config.toml
encoder_moe = "top_k"
encoder_experts_per_token = 2
encoder_conv_stem = false
encoder_kernel_size = 7
decoder_bias = "all"
decoder_tie_embeddings = false
Rows from block 5 of the audio encoder of a small audio captioner, named by matrix and row number. Rows with one number within an expert belong to one neuron, the router's apart. Each number is 500 + 25 x the weight over its row's rms, rounded and kept within 0 to 999. All counts start at 0. Numbers have three digits each.
Before each expert's rows are labels from the 100 clips, of 14976, where the router gives the expert most weight on average: "top examples" is what is common among them; "band" is the frequency band that holds the peak. Only what is clearly more common there than usual is listed. The data: notes from a synthesiser with random patches. In brackets: how many of the 100.
# router: router (encoder.blocks.5.mlp.router.weight, 16x160), inputs 80-159
# gate: expert gate (encoder.blocks.5.mlp.gate, 16x80x160), inputs 80-159
# up: expert up (encoder.blocks.5.mlp.up, 16x80x160), inputs 80-159
# down: expert down (encoder.blocks.5.mlp.down, 16x160x80, transposed), outputs 80-159

# expert 3
top examples: square (47); pitch class: A# (44); triangle (35); pitch class: B (34)
band: 0 to 250 Hz (92)
router.3:477473513483483523474490523507487506482494532517505522502513552459487496521462483513455528440532496495503492550562501500507506554493495452508486507516516515472515491542515532461530459517487499501429481532525483546490475482447488528528482495
gate.3:527509485487489522506494487562502482479518508505520521491499534521490495472489480511484497509524456455502472508509510510548501512557461493507520484494474524475497460508451522500515498529483472511477551463472488467526518436522505470517482448
up.3:492552504532542507498530566513521492523478486497460495487495501502482501499491513479513511489501494501508521515494536504512499487513513523502557492535504514488495539517522486495459502456520485479470460500475480489553510523532490537473523545
down.3:511488504479495497505495455466506505491506462491499500502512486462482458520506553535485532499537521477509515501514494513541485508506459516461557504469463456487496492520538540510501507551526516518552489516516485515508492485474498487493479530
gate.4:522541450484488509546526510552489489511539499529485518502513508481469520468488514487518496478483467537496517484505490473497526488489490511474501467508463504504448513505528469473469493512545484526460497528484512479494502513493487472472511479
up.4:527531475508496496520502515563515498514521498526467494501486509473448507494494514497517494466543493507525520510541477501510504503490502489480525455535509501490498488506494450478513513520532492502469470514497506486501533479517520483458561462
down.4:505514462522554499489473531479521480508498484529513532508486503503481510491442488497482487480503514530476476517482529543545511521515555519483460475567523489473496506466542526494498519511505496453474495512539501448499524492447455519533500501
gate.5:484520489518445517488468509550509489515467513505496516491473528462454471533473488445516505467516454515510532515533464509525532487532550462459461481488527514471528503528554483493490497525508515476471508501481500510484484498478518528564483489
up.5:499500495524453528491471502536517484515472496487507500492479529459455467536454496428516509483526460526495538517515456519514532488531529487461490485480539520474548530528559470497463478505507495480480508477474509510510490519476491550578474500
down.5:493515476501544513501496502467520529466535480514512467477505513487486527498494447508517489510492504519485472500489515560525471458518498523514520506512488497497516474447498492446524536516504465463471487502556477491502529452499505513550509478
gate.6:482481499523542480476474470574456523520537516517494527481498502464497525482523486512484499496472482494517553477529517497487485486507477484548475504532504517545464486511469469487498558481494509473506486474497492504450535505524496477462545442
up.6:492526524473514492524499491445516460523502469484511482469491460552528474524519508484529483532546514500456460488465513508510520513487539527488501508449504496455491520453494512535484498471490461496544551458473503449536517474525477493557492525
down.6:510503500524520506511502501524462474518525505497456466479512495469491472504510498520470507486540490516505532498474478486498500484551511533466536530496515495501528487515458443479488526511490519524512478489480478528514479508542524460533463501
gate.7:488497510481538480462508514514443507507476521506501448502492493489519448499515506458518512504494474484480480517466489509514509514499483513486502477445500549473507533528543532505436474451444498475529562502457493512501527515485510521522485505
up.7:482490507500532468488502515493486516497486492502478439492518519494508465480503489471527505475470501470510456501470465482495533478481485532480531467455525542510522496520546505499463484458473490467516524496451482520491519538484512530507490521
down.7:492510552442506480479477528447556461480506486513507519534528536509517496509489486524541529484475533514487502499452514493487511453507446513494478491479482534508482506500474498492482523564504509490550533512478491484493501490514527489518496510
gate.8:463492469515465494506531534518508492486468541482498522527482517464500522503509521526461500462504572473499507499516480488465514520482482444474525492518549520496511534524511499475511462497518513540481518536503457520479468452507512535493497511
up.8:480493475510442511480508535540499530470450517472478507516479526445483528519493535517478513463483533465518494513497500467464533506495459455482537496511562525506508540524518506453485503483506481540511477496496471521489489438500522562500501505
down.8:524513440490525515507466510508506509485519478499502519528507527504508466515479513479491493515476482531449468487514535519528474471507498534473485514542498516487486515489512534474490547529488495461479502548545500476464525506482493507519490471
gate.9:506495535520513517546489450526491525553547472519497487447468517457483489491499492491539529482511501499495499499507498498486500512527506492506485529500497482504447464504533502473510552471515512443496506493526523487455515483509475501453503476
up.9:536462464479469485473509551531460508469474533478516492513511485499496513480507472530436512489444479481509521537553502468468478473500465499477489489520506520541530481508481483484491518546476497486455454521477529537478517518504471473509484491
down.9:509482474514514500523512494484520534493447489540551510475451514529477525532469474490481474529481513504509449493507535494538460515440501508494478463513460488489468485466546536475507493478500503518520481504477505514488497474469469500510485494
gate.10:473500494532455487499516524499528510510467498498446502539496518464507538491489528515505518517468551545496505510536531493481472466473547449501446498492506508524474506505448470464499529502500507524514483530509471496463482467491483535526522500
up.10:529508534519527531479471482492487540487506468489541523491464493487485511435500484463503498508422454489493507477513523477505516506534448586488507513482477497526515493496526516516531484507491498502499488510452542480505576522506520494485485536
down.10:475502503542509498558525468439482494515456510503457506482483477497526493528513495542495503518530500497493513511518482538474449468486468534536526525484484484505480500519481493471522502497521553480516481461456489519531485479493523493479469511
gate.11:504519449453537488499506510536442492465495494505473548540531462469495519476509471517451523484490495466533507507524498470501493522464471469508506457513515525496485505532469493485501500490564492531470479534465494513534504516499510504485540501
up.11:525513502485504510486524520550484519519453481482480526509513483455504496506529494512489506461476528473515540508505481492461487505497485508539543496536518519531493483505472456438505533469557479514471449492446501490522524508520507547478492499
down.11:536507468481508497468478529508519526517505481505512500536487440460458504509472525502474505522477508507470476524538518505532537508552532506504490495554524502500526510501539541497551558501506469489510494529496488453467556462479502496524484460
gate.12:521521491524489533468519479506517544469538516463552526517512480485504493486485467490482515524497506505524529474538466470507533518513498488530500514494486513511506491488503511483530513546489470501495489527479552468466495470488479474483463448
up.12:533526483486444527481481510548553513504508532473536496509521477500490508502475477471496458537536485472518473495526504485527480509506507498521496489493471479465464498512496531534519492559540498475503528510489542462465504492524457500495464449
down.12:484525503515485501522474543486490518483543494477486490496527535517470511468480478453521475495471523524495489500452496461484503541473498509512451516514463540496497521469520479456482483486514454486512490507534472484475539484476491494498489525
gate.13:562499491470499506483491523512491530484531518508463526477515504510498522497473475436482483536525450501544501495524510440506498496481496507503495472460465523471500501505482531535470493472488503520518521491424516494510525477518458471476499484
up.13:543523500500481500475530524504538509481506518512455517485536496479499539480466489438480482504523483498514514501510513449505499488465492507498464468463479489495491507528471542517463508488491494509527504487462487490511516477497446479496508500
down.13:475554480497535487573496522483491509486533516532543523525528520509515539507509479482470473512528531503465472472465506508489449511446478504519489484504474468470494463482482492479474497518508488505532488488508473526451526463440513535514486489
gate.14:495500524448524506523500508486490479526509537501532508497512535464488484514515515500510518472500486511472495475488522517472504524479517482514483568515489513525498460499518483470526500484508493500487463474540547515451504430488482513508506510
up.14:539531468490525517434462488546445511471508483474469508518499448492543495504537451506460524527455470531542524514534489465497490481514503513483497456535497505522515470478453481518509502539518460479472468502475518493492558537517493509490509499
down.14:504493474475479502461497496523535513474514445541550484466506501503441510477504507475478493481478497496521461511515517452537500519466496486498488519484477483540485479466543536499468480468507498517530506535495519471485513477489504512513483494

# expert 4
top examples: hard sync (70); no filter (57)
band: 2000 to 4000 Hz (62)
router.4:478477469531455473506490507512564498471496513497490518529504504454501527499495476518463474491496518518538525540492501463518474503504482506502457534509475510534513510522442476507508462529519481526499484501529504546490508502464428523474496516
gate.3:511496534505531484511523481493495491497473468476499494507466440495529485485537500489499504464496502528474512524478464492481486459485480480477484486506503491502495475496534468455464501483485491497548503481499493519550522551454510513503449506
up.3:447481437510488510490486554500491512543494548517512489485507571497445498492456532489521530527481544506516498503478524533535509523511524507533508525496514507502523524544454501500487507527491479506460486528507511466461492461533512492505555477
down.3:509501519480500501481461473547521519488507477530527530531521494438529508511498517523530522496520457484465490471503492527504470475533514461484533476501544517506541510515488527472497526526500508475509461545488506499495532521530522544479505456
gate.4:466502505537501508526495525441491465500496540490507467496507523480496510496486563513514479493485561498522520525471484523520478506476458467572472515530496495530549505503510494475485500492491493453495449530523501519491507523502528460493478506
up.4:532516516474511505459522481543518528486521458511500526463469479523515488501517433487476498510505437494473489493526526478479539501501515522442508484464495480490463526503502533515528507465514527506501534483477476494497525483473468519507499485
down.4:478470456543511519533529523485514501495490493557525514466491507514479508528468456506472463487507503525529460496473511496535469493452494477499502449514504490481483473455506465445499465511505490516523463487518487504521471486500487498484480474
gate.5:474506496530490529495461488441488491500499538499515490496520521501518546503476569510499482488519559496490515539449523523489481503488466445552490507531488471477518529467537520489475498487483523474494487521536512489480518509513517487463464504
up.5:490488496514494503501454510455485483511505537504531470499546519494502550511470585498511492515498550482513498524456506510510468490493464486521481525516495496478552532452536501487470505478521527501493497494520531503488524481553507469480493526
down.5:517504526492493489455458509517492495525523500491463498521531489494508488475552542514517530480478512475496550494521471469491508522543482489513488529484515492551498501520472526555485510482453517497465541486471547467507489518490525495493518500
gate.6:531473458506497504465474521533524512494464464486494533529504513461496500531485516481447505479493529548513521527479491491503500458511532459438480515483492470464516530492481459510481500518487493530504478497480467527566497474467511538555490516
up.6:458539480492527488504533528484489467530474499477489487488502530461490462586463515453488510503535513505504537484495488500492510492477503479470473527460484491488509510537509497532431510468495472509504483489475466510508506520470522505510541515
down.6:531567491457528460471474523489498538469513472520504487520529482489513503508503498489527537499528507506452504499489521533523471499524490502483508506524477520467539494475527535521501578562486494462487479471512500515486513467504486547514506502
gate.7:542515430485499511505520515524522480475503486517508537499528455516474519475519505520505513572501501542512499538492508447508509494516531506550505512533506496455500455462515505532529526502472513480520493480534498474495513470515513491495517501
up.7:484477501479519551528466493501511497437480518482458517527547479481495520482520500506508506538462526497527494502504501533509547493490486514526494523499518468497538478484530457503500508526494520533471490504492527475543540466520513525499497564
down.7:492475454530538526521524497504489496482539502521484461471517495503464514516472468462481463453493452547533455490488486503509485526491516466556490501551493493499522454453538469443517497477503496512508520506520506475480517470473492524475532489
gate.8:520464463510436552503481480466548506476527483491503513512488459485511484498542507512466510518478518548461499523477491482486533480475483520482495473527487510499470548488516509512486492503497490479530491541509497479533497538477494507521468516
up.8:532514485514467557492451465481544514461539475496507515517439445482539489483547499501489508495500509519465478514507504486491512489466504546496495499520485525514513493486520510484510495505523516485500476483520528527489474510473468482541510543
down.8:465489529494516502503505462508519462540461504512480534459459501512468504486467485529475496530487514496526504519515520528445547511491479493520477519485499492532491505502454505516507432507526518511481523492484477515523495502488537450454463484
gate.9:462519478495504535520511500496486480586495489493481480524508481450504489481504513492531526476513520522506481479477477487492475515510469514586510528525502504530497499482530465450499492526527437511495507475508507542520469535486523516482489535
up.9:444530479527503538507499535436516513470514528504470498510517482516481472496462518504517467512501502435502488501521523542521486509479484497533501507515487540519536530493481514489455502489540481467491526508513525519522463477494550479482512476
down.9:543498528496465515502498444487467501495515474493482468492541494442500506518576522528481505502515466475475535482517483501512481472526502482506501552495504480547524491522505504490503525501473498497467477515497500500490495520525502517498524524
gate.10:511503463506506476540464466485527454464552496493519522524521496496492518489468507497530509511482533488513493471479539514501503499515498493510496475511477495468524509484481523529514511514514536524487545489519482448464518479505493479455497471
up.10:556485489508485489524475439506509479475538498503531532521526503456489489500473507532508503538481510491525493518491524504500480467566511481501502497520493500468536524454487514546483506495497531501512523472495486478460505484516470470481488528
down.10:474490500486523500496510483511506473513529522492485503483509516546531491470496516541508518467510489514490523508517490487485534473530479491555510513501529473545508502495492514536504478511529516456511531474492516481507509521501511485475484425
gate.11:477455464545459532494440523465510498484454514496488461501486498491523564466501517509517452503485519515486487495520505499527485524499489446530478463525524526499536515475499508487481482513494489518517482498514508506496491489506503459505522494
up.11:518510551484531507497558462591463507513528446495508542487480505510514459511522447507504498497498478469545507501492509512464488468514483512429496481512520456519487485515500483526482520488500501505533490475507518495496566493510518563513487522
down.11:491483457514524555511505545499502527506512490512565478500462530500493539516484472486528492535486496534476465483461520513485448514483497487492479443536507541452484474487501471468501494510519479474502465498532505521515528482494477530541505484
gate.12:524507495488464537510526498496527456492480485489498508517474456484527487517504541477483507468506485533500516508466503498450491499458489493432465477514489490530496514479498479470491499502494459480506471493520496483514533540473484527538438485
up.12:478502475549506454505504538485480545540506517510515464488498552508452529505445502506537480524515529469516507484492451503524495495514481477513509478470515518496509492525488529515479491500504484501512503529515512485459500504532503505462503467
down.12:476512493495524520494462510482513520486541467521539481534532499455495536512521474494539511518509448516451474466507483500496446473540509453516493496529519509493487482473494532499515521519527494470532469543532494463486521484501528532508530482
gate.13:505515521521485541508475492505559495507499478488504512520474481481456473518481480504497503483468449497523467479506494448471530474499489507488497485506482548527474537506513505458479522524530491498515523495435506457508520515487445533517456505
up.13:469512463502471521471472525487554503520504533494495476515471517462481461488480475517480537541494471511480455485518539471461522493534519508511487467522515539500481555521528542497508503538526505473476479553499506446504484512471450511499485508
down.13:468515513483548505510495482506556489508483534532489536503497540540507508499481475552523519505501470487481468511466542516482506456488474472509506477444498526557515504483460511469498473525553529496489487511466478471496521476516537492469465439
gate.14:534522513460488507495518467588502506527506444493505512491445551523516482527492440495492510498561447468476516539484496470472495482520501448478478482462482472505490506500476503513491493514497547532511536497508507521510512490490472523510474478
up.14:477507526473496474475494518563518513524456466505482519509468548547498526520508465493501526490557465518488475517511458494523500524550510500480490529488494484476534477527485494547472483492493474540481543508474500518477475520518497539564513506
down.14:503494468532544471516507505537485515497512510506489527534507509501484536513490490523527508481498509524486490472461529505503480509527538495518472514572485520468540509501512513501508509513430489472454483492528493518472518488526463522537476444

# expert 5
top examples: bass register (92); inharmonic FM (53)
band: 2000 to 4000 Hz (77)
router.5:503490482451500530528559490502463517518545480519465521517531462498506521491541479496499475503535467474500485458522483481498537491451481500468513485493471477529463472483505525491522480493541496510488530510501482528506489519482509494452481458
gate.0:529486514559494491477488523509547518476487495478547474470523514468525498486492530523507472473464553538458506501481480462499458492509502535486472503503502487529476507475435505464510526486484482444506454503505491500503489516494458494520490522
up.0:498489483484492504494495494540479476559491490484483467485493511503502486501463466465520477519485456481506503515523516530461504519495503536475505477500513473486486518506507471509507470508505560503499536498493500513487478503515520489520493475
down.0:498526478472471494522489493523451561503529505466505513487524508526516495477519583476495488504513487502476570477529545456473513544491494495504518505515492490482537507501517526552478451503480492520475493495533523526484454508480476505473479544
gate.1:459530457476472481550532472428519525490485527498485499506493499485499498509520509485505448494498505464503546444480495521516502527498516467483466520477461492516513505490494582502498504501522557490493498539522525520495504511483514529428550494
up.1:470568474497491495549507488475509513495491483488480502526465528484525501464531502485507439482495504494520549450476491521518493539494522482492458484477482504484488528456476520481486511542508528497519516498524547498480493483474516535450529456
down.1:515522466459491499500495474494471483483518483518494454453552489493487464489503538526470493478514487474510494505511481469536487515521484508520543566483492461543510471459528491514482511498484528496498519508483465507511504481500529472475483508
gate.2:470525477504494467535530455516500491529459512469466505515521502500502501520485459456527440478530450490518521473543481475521501446513492502497471479503473531536512491542526490504492476521526529486467497494484527552496511549474530529468527490
up.2:520473529506489535439465531501492519468528460503531514488514495525496506524494521554470556501501535502479478552460480522465496512492498529498529496465506472472484513471485509513510501467463495522538506490498456465534483474525476478524462527
down.2:477472511524505517538518501494489514530499522475526534538494491523521521521463509495474451488517505519496547468505531511451518518452509540491537487487511482460512510550518511517475453507534492557509453512529495492472505508488477510494463491
gate.3:521536464472484494467553441511519522449507518449465494521524509464517497461525495460456495502491440476484533488509483510457493481506500504447478453484465508533498485524491503485534474504499489506502467501485515519510508540465511478457488492
up.3:499439522534505505512453540498490481538515469584533504480466500520492492557468524526526480517509534533507479499492513467548505489477511494522517559491525498444497514508515492542445514506497525495508510473510484485486488456538500501537509498
down.3:481448484479504525512455527505504534494534474468524509522499534489513474476462539480522495512477501539497548465524547501486534524487486511496458478510517506478511556544502539500481488508479457501469503554520543506456502532488479489476476508
gate.4:474528481455511500499533493544484503514512572545517498541470511494512497449494494465478502527504463514549468494500520484514528498496558489492510491496515506529500481499503484534493508567509492525501540494491502488495471462454506504473485504
up.4:473470486462516521468509518480509510471507542531489516532520500528529507492505513501493554557474503527532462505498506460453517543540543441527483494463476491460474512488491505507509536521488534508491511526479490460531496464505467510503472500
down.4:490508512523475516516514519486537450541488473479490514484512533501526500532493528479456489474514464484502528480515485481490493507483516531453520504452530472498419528537495500497536455450518491521527506512493527467499509541479521499468486525
gate.5:501510489467529524485542439488507501433517482445483525529537494505508506457531499471468538482491463459492524485502487521438485505507454506486493464510451505547499492480486502480563490519502482529482473510485520511523511519485511453473494481
up.5:495543500479526507504530453497502498434503501434495497548536506513484506464564510463476530476484468465505538483508499512438486494531455507491484473506477499539470488475484488472548512497507473520473445515488503525518516529485498462460493502
down.5:496523522492500468512526465519484497500480520542519465512495464491470507516535491528471509506524503457483492556488442492499484457497533531518521528460494482547480467487478451499538531485504526469503515465491459458530488469515521487495508503
gate.6:492468506474495494490496499486519496473507481511480454523513478483516480477482487449472543488496481504502483499452475492428537503456511536523483439457486503507539576496527522473491537525490547481504530513459461517540488532475501531510489484
up.6:490523480531499506504521514500489525524487522499505544509481555514505536519528516540538483520495505525478503509521533493565476497521497459477509541540507463498479434506469482531539485466491448510491468505532524483445504473542493475508514501
down.6:490494509486534514488492517528494525492520496465538480508511516503490482446495524510534495485518464531480502472553508537458529512551498484483492501517509520505538511521487512533473502511530498513471515529513479486496506521456509529499471465
gate.7:530482513478515458495483467538517525440544492516518519475550505516492499453508498549440525533491494516520498489517508486513500498481499534499489505503478516506497474481513471492496476517518481516475532493500517488444481483489531455504503471
up.7:523502498482522447488494491542518518453544481502516535465535527494477504444503470525457508512506482486533505476555496478531501491464474543498516504509495523522489502495505452496503473512541487523478526511504521483453505487502541461478504497
down.7:515529485514502449543511526538518484476480525529504534526521496528478535505500500541508494470520497530479485482472490480461472522483532469517525473522516499467467477490454493477502498459465491459504471504499462473475528496512501557493492444
gate.8:480515548465475527519517487483477503521473530533510479471485453504529464490555510452516490528474496483510459460475498490513552503506534494515464472452489506489516485474471499492486491513518530476504520409507501498504508468466520516476496483
up.8:482528467495472476488564504458509522476477544518493511498547471505453501519524565510496482508487540476505503475461530498500506514546540445524494510496461527505500507473509500503501503501522552478491483517492461481490495506489494520443535502
down.8:527526534491485465505520479489471468483508475485490486466530511488500455509521552468472497462528510497482531463538467456506501533481491552483528528483459449537481473514557525533482502490491517499511509504483506504492498519459508486488472511
gate.9:529492479537469483509484465496503507524499458470484467489471493487507505478517468477518480511495485476470439477514486503475515481481494510468551484491574505534512473491467479489524527525504541510504523478492527535469487495485558444506479514
up.9:552480515519467477487460484512485477508508484470488475504471526508517526482533486487513479487510482493492448487501475479511488485498515488487525474497567517530522477490489477472547526546494511498505492451494532530462469476463546460500468484
down.9:499517466475523483501461496518494515480483490503506515516500515449477522520501483515528534531504518551479480511455524498497478440555505506492477493529489536473501498514492511459510577550473491465503462541523444502477502468507496500543466482
gate.10:501486472475512531516542459521511515478491526502461539511506496528492504476528484495506528489495444502527476483504482503444581515522538488497529470485508512498536522486480490492511516535530505523489551529521463472492520514498480514489485499
up.10:505513520551505459531484507506471501535494516498493502490507503496495493472460499541521494469486515518516567544478469540540479513474504503533505552531523513518515468491556475490496426468486490489495536476536545541451486509505512491525548469
down.10:498488459481531534481493501483468531499516505501508472518480498514458473482494459520538491505478487549533480507540514509497516513534470508507458491545492537472526503466522484522498512496504491491498517494513508520501510504481473531533549506
gate.11:515499506539460542464513491473469501506500487525547517468519502519520490500527507522462495510484544496463469488460511569506494521484508491487508550498500490510507477516485515502546515508455515450492461489488474470508429500496547482502509486
up.11:481493494522496487503514525545519501487476534474474509523481510517531497502512530456507484477479516523545531511502480474486514467490506465505460438521512479490468526513473467494465449492529466512517504500524510499491503443469530520488506547
down.11:517525490525508521512514503484499517503468487487505480501504449507488517519499501528483543491556492482499525502508489498500460477476472524493515477451498482524487468495500518507520517499515564565517474472472478527519484486518544507459476508

# expert 6
top examples: noise (97); tremolo (70); echo (58)
band: 1000 to 2000 Hz (35)
router.6:459526479540507475544473498481520523484480535487520480497483493495507527460484534511514441530476479510486516485513493508506484521505481467498458519504532482534482512454499550476519502517491507506505554506514534476461499440534518476498540471
gate.0:466489489499521510515488470526474481469504510500469530527500469531538489468524477519440500523500459484503528525510492453509505458524501535508508494518531466420549485503513481522470472508515474537489537489490516486530488470504522547496515516
up.0:524430519473482495506516500464512493490506540507520528544575519488489521491495524515456544484496508469518499510523482491494511494520511508517471504509473518531550493508518489502484470508527505534500503500485502508503484484475502492497491524
down.0:472486538539474495524540512480475481530458527485499492467471538499495490487464512486478460508491532503542518495504494486478525554464521517532478513491488481491459511471508453491510449438510482543491523481472481521500479503501504452494484538
gate.1:515477489505471522511505517495505462533524502489498441476509517487505544485519524547530512506510499495463451509497501484464472474505475458503485511497494516505496476525502509477536476497511516460499438485540464506471493514471450473508478482
up.1:541519473506490467502464467479482448526527504495484493506523470498509492487503506519516511550513511472503462503520481446467502486498510493502492511467462515503494482497492535497538512513487512461497508481508512520467457496482452457510465454
down.1:520473503522458483546539511475482476508477488501467488501502468459501494551510522527503434452495513489517518511514492489465506535504568526512528499525495452460459464484497509509494495472454517498504486488492516494522495502514507495479518494
gate.2:487511500497520493488528488490461497520505529504540568504491522506471515499484508556481504510505495444513492521524506520505450526508503464559481544511517521405488527501507479481484465478505516504502524534520507472481507452507510519481514503
up.2:503480463489519533509508490456460506531520479486508481467490531499535526539500561488506489442519525520504494522483547486486481507500514464524485530458527489487473478547501520467538507502499508462517488461527498509489499508466498494450461481
down.2:518498491507463465467488510523500504518519505532518489532520465454512480488553539505483503473525497455480524484550471453444486548523549503537541518498513469479504549533504530549493460461457486505508465520523512482502498520529503498466499489
gate.3:531480510526496471475491515517513519498517493493498490518519504491494518490463475495487488493513507497471520489515466470494442470514506493515503507494484476509496509543495543502523520517508509497471483550490490571523499513442493488475441518
up.3:514530505480534456503506481467474515496521493501507509473444512491476513510519533524464504499479532543478485521506512523536495546495510525503486538480491553509547496519479499466498494470438565526484457489540519508478510510503483481498526477
down.3:546479455507487508487544473524495517455518447510476514519529511522508488489525500516517464489532506490517491504501502441554459518497498507484514493489471451518497480448544520508487505476470504519512502503510539488471475530512473512486516473
gate.4:495491485486511469544518490444508494529511505506469490505484514520488480504480548478539501516486498452507476493516480503499525492503500451536505492446520577476488536476501489508512522529479554477515527519483509494486495487519518504460507511
up.4:505493518505473547473491519477532505493499504533543474481492501507525531509541553538491488520502552535471484512490528521512522525510523488551503546536489470478481477471454511502514458523487528524491467485530489491483472495498442478522493507
down.4:523487495562476510521540489531511498519490505549487535509524499496497522536517502509477495491564479439506499489490481511489500501499562525502567522457523466501451475499509464476521461478483498507483453491494445497521479519524496494488493469
gate.5:476488531508518502484522485475465504501491489500504503446531503542479512504459565515520492524490530472507476517479514546474474514527504476539523515470515490460477531477483511530494486462462531481492479522503469467480503478540533488488482486
up.5:504486522513520492497493484474482497496489486509505501462529500537502491536494547513524479500514553472483475515456522510477453506537492482532519529466537497443429501484473511514493467466490505516503504483523497472479515479533498473492482502
down.5:504497531502434493504493469512507493519519501499481529528531475496551513519542517480529519509512486428457551504499465476459460526477514499505534490497522488510495511541501497536484512485437504474510454482481487503493511498516506527459490526
gate.6:496516495478494497527480506506470442475454535491542545539483469540524481499541492505490478482503504510509518508464452494529520476478521504521479496547505495456556472456558478491483466516546501525526500479505503492494540476513508498545538469
up.6:546475522498470477518509491485559501488509486492517494515508498482502515482506476517493500451528464514512489519485508443546508481516509495502493488522494536540496477536521551479513499535538487525483491504499513545487493484447466496527495513
down.6:510495454544503482523544510494454541520500518510535467478482490488490511519506527496494424465475497527497508459522513486480492516518523537495509509558482435460482467500531511499501487479496484492517479483529478469474490488479462505514503487
gate.7:443512463496483500557513479497524478516518499499491501513444451496529496520549495505520445494506483491521503479488491446500497470452499511486493470472518502440519507458493498484519511528510498498519516510514529515483530469486504579528510440
up.7:478514453497493508540522490513510471511512495492502535546445439478525501491528497496472483496491462502533495491505494444498509478467475506497487461507508466485535517493502501504480517526502487512529501522478531494510537470490494582492534446
down.7:525524458454493438479464468528466508504506508523498495533509455462501485492500520495514526470493517498486523522501495483503477500529469536531519516556523489502556484514529516534496558511482517463508476512522510485499538478498483539519510459
gate.8:481510478520525508496501482419503506530503539523518502491517510525494478484517548511553480513499521487474479504501497545488501539488520476560480490493481482514493529461481519527485466478502553483477554481529512512479488517485502465504497475
up.8:490526493490503505511486519561540496474484469501491491504464500480480493515506437498484491455464465492552506494499459477532514473501482521460509473514550518477505495528522504477514513507529471473508440505487501503506526507534502547506520507
down.8:477503488514548526477503521456501517503499485504542476483444494521455502468490467522521508575482521525508445528479513472501527477516513494506465493506509552499475480481481485497530498517556464503545530485494491497501515474498501488545486492
gate.9:499485444490485501487525506505510536481485497525491483490491490528498519512532539486517499482516545526492515487516497484477480511478450508450492520467523462484503483538487491483543507495522463498489511517501484481462482484514502486487512506
up.9:513528518504511488525488497514486513534536470496494490477516518478508499508475445516505500499505479463509480529501508539464484490508480450526535481467469565543487503513520493516460524492487519496508487479509504492503495508483482488513467491
down.9:456495484519496541445505530464494537519493508518507499476531509447484524484556485475459490517497476464502518469547482484493503519532511458548498502533519454501482501493514491519538496475477452511475538511521503472485533490478531485487538492
gate.10:512516482479490489515492482568508480515461486492494525532508497487522487491481426488511510488496444460529491500547494470496501528522490471452506493484514493484454483541493522493516528516487486547495525504504523484491491490482515516502534532
up.10:504506498483485493502511483562489504528482489491497524528526497488501494485482444508513494480482457456519496479568491494511501534517501455467518470502500497502488484525483520524497532508489501531465502514466514491514494483489523521515519532
down.10:491526480492528491507498508499537504500456520541520473493468500483474485505476464507501492495475510522490437510473481530467485496494499502536509494557531530458467480462468505472515533526534487461497506438534484484515554483490528544533509466
gate.11:469538516513542447531533460546505526491522481508515535481501452499479477503501450491484500488515540472528494515517471494497479511516511528486544467503519504493504518483501481497471510444508491490503491526504473519488565524517509504515523524
up.11:471544478535532481528527464520522534524525512483500503509461478512483504461522463511503481498475516501551518492500473508475515532496483497477528471521520524514499522507522502456537493491507489480500505543551495514458508487509476481497533466
down.11:483485489573490562489526479495519537505511511519489527513482466494464546520545438489513505575502499493504462486466520501480458512487530482515486510524502508506488460488509479462509502477491500474509458483490489469497504465495506496501496487